From a checkpoint of a small contrastive audio-text model.
Model: 3.44M parameters, log mel input, encoder arch convnext, encoder norm rmsnorm, encoder num experts 16, encoder layers 8, text encoder width 128, text encoder layers 7, text encoder norm layernorm, text encoder activation silu.
Training: soap at rate 0.0027, 7600 steps, batches of 512.
Data: trained on melodies that start on their tonic, played by one synthesised instrument, 149.4 epochs.
Rows from block 3 of the audio encoder of a small contrastive audio-text model, named by matrix and row number. Rows with one number within an expert belong to one neuron, the router's apart. Each number is 500 + 40 x the weight over its row's rms, rounded and kept within 0 to 999. All counts start at 0. Numbers have three digits each.
Before each expert's rows are labels from the 100 clips, of 14848, where the router gives the expert most weight on average: "responds to" is what is common among them; "loudest" is the band of the loudest frequency at the time of the peak. Only what is clearly more common there than usual is listed. The data: melodies that start on their tonic, played by one synthesised instrument.
# router: router (encoder.blocks.3.mlp.router.weight, 16x160, trained with AdamW), inputs 0-159
# up: expert up (encoder.blocks.3.mlp.up, 16x80x160), inputs 0-159
# down: expert down (encoder.blocks.3.mlp.down, 16x160x80, transposed), outputs 0-159

# expert 8
responds to: the note A#; tonic: C; flute-like; tonic: A#
loudest: 1000 to 2000 Hz
router.8:496485536551570474538536546489420526465474504519521502516517503471440498480564498454503525594452519463543537568503476427542432487473564482477523474565537450474476493480520435582478458488491525500484497475459498543503513520496411539525489518512467518488531471453478495495593481495542531536480544525526509478406494466466492471463471499517466478504493515441483420441505436537532470548430472474505434427553490541476531567553441533544496443464519464434588482437486591501580499490464532
up.0:494453459488493497493555453533544399427535565510489525367494518514542448475500498577465576519553545536518530498494461562498425497510400535534477497507495544544569487535477500486490420498455509507485501476448497504517564510468471490523470524492514588480465535510552500478496497428550529418494504469547476523476417559471505504519479545485462493513424519486509521542552479456440482528520470479487546546492536527402420505488525532467508516556471551421468428478520523538474506482550529
down.0:512412430415493462445493531480551541522492494536460462491453489571498478552538537470525479442529551495517529457536525496449526487492472474503513560494535481514458545489501470523452518465506498474471542574507612455530472480488493517477543467505437512468481490520522400528488575536468511476517461487498521480457475451539494474429439450541507521552391429462425542451490570463510441460519474531447480476485494546582516474502506452513545443492471509540495492448629489506548464439508504
up.1:476492570482490579527501437500524474542536409451500399480481502445485532510515496492441444503511485514535519428491443562539554498489529377409474564447493473583509465518555537519528508515481560468555487530474497555524475475554487452517504519522458497508513450573517449543472494458467450565486505527503451542458487494514571480507514498545528492521502442435508478472448490539498533484536515480511403493439481483579546514493532526555471473489514470537446472506502458523443621498537485
down.1:481425562487467507532500528511539462505528550492524460525449479584489513465433428488526517398509544540535445456454524494549492518516522500562504470449525510516574490493506531585561492498490510501535437543499502471534592490480473524498517544460550485525553454554544539458530451583479483488512487553493501519473537479515443492491506528504541512444530496470544485574531447505466544516406510437510518486548528487474428481512544607530509407555479548455510504483455580520485406536454512
up.2:493523480487514423458558538470447472504503442473548539546483519569497578482503440456542541480538471451479542450535566457586531463486443504431524500490493532529514413510474551516533494545464487472526511465484499486504417459531514538508453509553494486483460381495579451537529473477474528505508495438518545457525466422510485537497467575485450482504445546523460494480525556397469533452542518547536502481520503506539490536606540498437537478457550495538559510468520550500572493547516467
down.2:466482423535466479535499583440558457490538596519505445492473484441572544490476472465427420471537531508458537463483507451495480519481479524511515450516494516495516499541458541538497567563499505542480517512509482460559476521467528550513485517483516505459482535556461446476495448486374510483449596441463505467479439527500517463456477492504545502498424519508536526484536477467487524383497507535590499529505527441482549521487558479507502538533458413509552531471425526532503461516459410
up.3:471437462564538499452505565506448455490424491524508526494460448534502480458531392480465581523548497472488462554538470534537443494506418483397520490436450526538470470481499475490439529478379503530534501505553508520567485489545498482489516398554475540503500550516562484469437524492500565595532519494491500514483448505415527495606488459505510486518439513502531480481537519479516500497556464531495521505456521444556514526464487553467488444492488505498503560529536554470514512487558568
down.3:544566452497526518475495522467428506582526479535451398489408563536544499487497450471504502442441531531502505479422447574397435532486546499519490536506527496478523518440525570499438479496559496516458480486535504501467469451468464537532495478524467527479479497498544517503525552458496524492461512438452525515523504475492563529429532427513508427472451485507539500539524525539529483488539478539530413509499506520505583577461471429497481493498476377546544494469443530452480531512492579

# expert 11
responds to: the note D; tonic: D
loudest: 1000 to 2000 Hz
router.11:504557496436513494448469556519496494453464487471522570462536513440427544501445513516552513471473491442487485470494612492555512474592577553516553486469552499503533529565498536528518524528564492534445527502544490466422540544510494514478471498534487592502436550434489501532462494486510538516436466452546524547432466512526508477503503567503465520520448436493495528443512527586570557512531488506520576464577526508498504542473452526458494422528475473520494574502493429527494425538534466
up.0:545441498449541531448552436481433515484477455513484455511533470505562468473501546574457434514480521529535487474530500557539465482457476552476532501500492499513524570556482451538461515474480502492458509490546469477491542526481503476525482492556430500613489452539530457504484450461545444503497547504395498515486602510494486531562499516448476468435545463562503537517545408513446495542483522418535498557474486458554467582563514467430477456468443553431521494492456449485523465532516555
down.0:520520545473511480535471558431442450437528558539492528548504485474565487492554625513485492461439463503483476494538460480482532518553583483602450536522507488514476429484492527475496479537445527583441495524535475486530499461522493568442510527465474495485562428465442557463439475430448465528482472521516491523487528551529503547488493529484446568523483496459521546469462479521460526552470469502549519528536566425488509479482516552485471492527497423504502522489565470598528449419554536
up.1:522482514517510514455596470483472482417491450414556487472484500496491518474503432516490497493524524502577515541491434566466489480470552506494538489509480491612514466465535497486534484436434519452545512468511469482547409505498491499481491520528496557481488528386474492463503460583488512412501489537553525551467560473518452528483511550482550523489517445507557455523546511576483466446530467484443527565534564563522503467511505550505524599453481485498521535591524483493439455497524413
down.1:505474407494477499526497489508548418487546516505480441501479518476485546481532527561545535474512513463513463451526514473467486558391518516498525503487458459544460531476509469453473468517451512496594487551487447482577557457538549562476499494544510498411534536510426522525474530539487528445581555519537561467487529521567486551488510476516476486538418461477445502483547413473577439530433515508502517521566483379504465546514458520514490489442574448471475511518517539457557497533495482
up.2:462536492503428514527486478516468505494462483462510502522535496573512477475488552450532492489476489543502497540565501488556487498458527463531528497512495512449449465568546498447514544484508515432535475514547447489429572535504551470515548512497501417469524512523482493528521477493498427521518559454501510548474525530538594509559505545581509497550589487438439539581544495545434478491396524437466522478526460491508480495469432481495392477450489518461473474547495454492543650499545476
down.2:559494635457468470519535548531474495469482515500488492574471550419491502490480557437512516488532509411525462500453499546529479481500531524560495512534525435484542457473490457564496463456461557457468434563536512488446464456484529523527450511535575435542444480483561465611455426503515451499475489540516522513564546559473498521470478471489421471527466487559450486563488537489544547568491448456456488521565519465512496501492450523482468462538518467506464528498555501565492458476493564
up.3:502544511512456561511555552494462499492469649471455427535518490478482567499515521579543486527512489442490535522464415532454514483444488574517524468554501506400543474459487476503516524474501480473604483491528447502494440479531515519487514535471482482552488501592510506416505604519511503453476522543481486541490478442473493528484513417459541490541521506539521486542477486507476492450528540462555536564564491544516501421432488483506421496488452485466528498431496548456495484435552506
down.3:435542531461481510452466457580537491439520396424547529503547472515538473468499471579535432533498495508521493513548557525511507506487537522529544434505478539581549495484565467483510493502561530537480458535489484515535447509532479466546533447559537510517539503505423480483422474525434499459529565467521522520487472484418522390528498469522577468477472414524497483492498477533439525417480482477519449481487439450541518439421478583492532527439517503512488483472467459466501459439502528

# expert 4
responds to: the note G#; the note A; tonic: A; tonic: G#
loudest: 250 to 500 Hz
router.4:476534505465509551555437459468460509524506491506505467533563523497486488479508511474525509524523451530570468515535534549485441507469497480584536465524558566614500526531504521405548541531445473486529496478506477457484479485485535525476541465561511478447519525524501462461455535470554520432470552509519507442548480538466470433544457575469501515477532477457461494523554511466477459465554510656488535439472600468504454513508560467495413479451455504526535473481534516432499503558563465
up.0:509476452526534510601434446499525443568523486478448501528569547532556508504481528541481463505500465473519599458505541498523497525462520524482477478444550435479593435529503475529523476483496466420523480475577617465494518480513512485464432509477501542506498510544525513452456403453480488483538540487545512452412456543551535520512512545488483458492533481410529498524537494494442504483475439500471508444492473489466495618517520536490525437544523524475541546429446473557441512500517478
down.0:423496504476494504553516499564444464500497448471426479501445468539477527490524440460558406478493491435501528459480552586445551508541400448462476474486474449443518464501584457483580512542465497510450465460522490535499443526503526533594499534433500567522477542458504458484486506464476493457522485435507487528471470435474477538432484480516429526470534444466478515538532519528447477501517524489478501437553504438459509445497531375446475459450453450480530493492492500494525459459456515
up.1:521475469509569537459505541513476497537456447560525453523483510494448531531616523472522514456491513494451479532464425524534531489444545520478487570457517458447431523472484502482431489478528504495402530482548480479467513376427517470514525493557514508513496534468550523459503546595508450506546449529493546522503543452478520525494403529483558527518468552541486469529505453434458488551485465510472538513538505555429452516425500516551573547542489506564490499564503477523475519505415450
down.1:459506492540513484461503509545480422544530513535492480516519424532462565536534539542540435440429609505513523491531520543549501530549571510498518536482535543468477520546561515522534487436535470495499515511449493433479525441537429481536447528511461450562602490491474503494556544505488496492454520532508450493508425508549520530488561472518479432429488478546510479463510512555448513492511487479510585569522511396517523516452530559608479484519486463442594498518490584506476502500495489
up.2:479518549509423499506499491493499476498510461529500459460477535502616539441502583456524470536504544490584488533573462489439489507467458485567502463432556524455497465483507424503506483495478558539529530491519538540444523456493537538523514434535493449552515484580516461515396515590483509488509498464458467519528525490465580517423445497456539472461509513490529590544496508521519446473531481477381594471525500444495507456473455501463460509484462510494487532580464538456525457520525539
down.2:525499534438520473522510474462510518512506563473567581540565524510519565573503538453501488536433539547499512449522465479518459535483545473465498517541470511556560596538423556528498458487471448479464462511474494468572494448548478506492451536493508509516491479561482444481534521517495541544494496431442500479507547468562528518542599476445467470581529497589492493514534473487549504538460523560510530505497539523392433547482434539538462544529499512460493461481495515562524601566526512
up.3:440503566459501490481351504506545435536534481534538476577468469499494483528469474487433568542501602447523496530518517559429471503542458543514570520509481501521452509477469561586581548410563469532467489461440492469514494446520545488499506456465501486509551465502509514472512571479456539532537549469493493506509551494429488494538573513494442460468421477536457499470504491512480493424516484448524563453502456537519532498533530512531496543497478550540463571524477501464473520549560524
down.3:518466480473427513547526539402442517499495495511525554503455490479498571493471398572423455504462440427471481497484473517504443478435492517458503527509470522462525445408483474489475484422476456508502458524519517564451533549506476486547536536567540474503510472420472519548429498487499495509499480475449469515521533489463472560458479489474441573511492461439584510388520512464564536510545468467469514540496477533480434500497554500431486451542484498451511411513524545502552522515540559

# expert 6
responds to: the note C#; tonic: C#
loudest: 500 to 1000 Hz
router.6:526480524444493582456474530527428445414476512479503581454533497455533451443445531435525497507497478462510511510527515510542553419422546535456457531503433490517473548512454554450490507547551456511452514529465477472485513510412542512479513476525542535521439584514484463496497461560472594480475497497533484496424491572462575495457482513520428527471551480445476522439491493541514510517504519500479510502453537438481507417446445523550487472490461494553483547515544508426477456590524540
up.0:498486438508468486484491480480456457526479623467506538482502530480504511504548466519447494483495543372473493454477448530541504415496457506448460505441576516416562471526498429486461497509447515504596550567519511486453514536480494461467543516449476449485493521561477509550499539530451521529516460504447544523545552544556525489538413524498507551495455532520534450542463466538520550534557481504513448483471509549529469486465440515498562505412509549499547472572529454456531472438559487
down.0:466483445481592488515497528483555567537543448479471503512542466539461584603487576570524529447454501530515503492494513505520497584551515465493480528520528478468541557537530479583522557502581550481474484563479463522514465510535463458523451429480475422425463472534499550476487513539545517500478534555519459525529426443507537435416515478493559471517530501520533451484515488476465455413529533497487505530499485543519536491510494548466538440485546433514466499570438500402503501492452483
up.1:557523490496497534443417491497525437554545566464520565486523496526534574451509473430508494502487501468500544485468483510483468470582542564504499466553487522538586507519514454484520557526503571515563476523495531449505509546474431478486498525429519471461442555572594462537507502565520466504494452505507535504514532454457446446521500443459499444428552524493503448426531510465486496574488530496468520478558472538525532531484472545432566490510517527506502434344520506488545513516478503
down.1:464549511515479527461564489449490471570514486486477577455553501471504533534564441501471517504526505468569518420522483516446518495524499547547462482485511564500501544453541429500449460525552530541462528530476504563450458573527506541491480542539539506539493440562511481488594511488450539510447521513607453498502531442470489464460545464516470484444506443450461494437572469460462552439454514449484460561514454490526481490522433521463539534515447566470457522537491507536479386466453459
up.2:458453514576581382465457500534505515560510508470479457518508475565518545432470551514502497484502512472479512569431431556498527564527476504516530453562537521540431526471569541616527532427484515585540413503515504450465533463537484547454528472508455442495487556566504517492512487480577512504513498518503416495476500478477482501478545466578479530528492479534475510485464437526508488497490543443468513477538502443466509491471473449516496554446539470368480474473497511505529545511494504
down.2:448463516502497498546537517520465396535573548499455564427481526499472503389554512465511454497525522565493460466531526491522397517561535385490483492548499512523510486465518477442496496481443475504509488466487454468430449504486445526493526540513535554518430593474567526475509522497531513534501417471539462544445401544566508503491517505492516501502473551551507527463540520504476533529489453490543473530496521464458484492444525544506506500538435557566535583543493431528511516553457463
up.3:449554571497538484431545474471514494446488506433487493524556471469445484463539461490451485501494511485534438515589553512521529450537417539500478483545493504456495501510556458546450484487543521433474546513495506555544499484475493506412494486621532509484428501476502486533482533519505481439544438528494463531534472482536434439549570523394474442467472493487526538443578422521519445435505481449553453540511540541569507515496468527446513556501460513457433512485520461476448496477541484
down.3:501468433541466508533565521532518502414523543561497453512541474473550553532517459507491526554524468517516527510529510513519485564479471478517602534564513454567487515552449452546455522576457560539622457542491422500551520453511547542516484517518515542483563507469473562493477472552449507447550519501520517501488485480561512483522528540506449461518498482449458453477507428489540465487520479466530507518579521494451462506542523489506497530487566438510431489470558428546565453408563541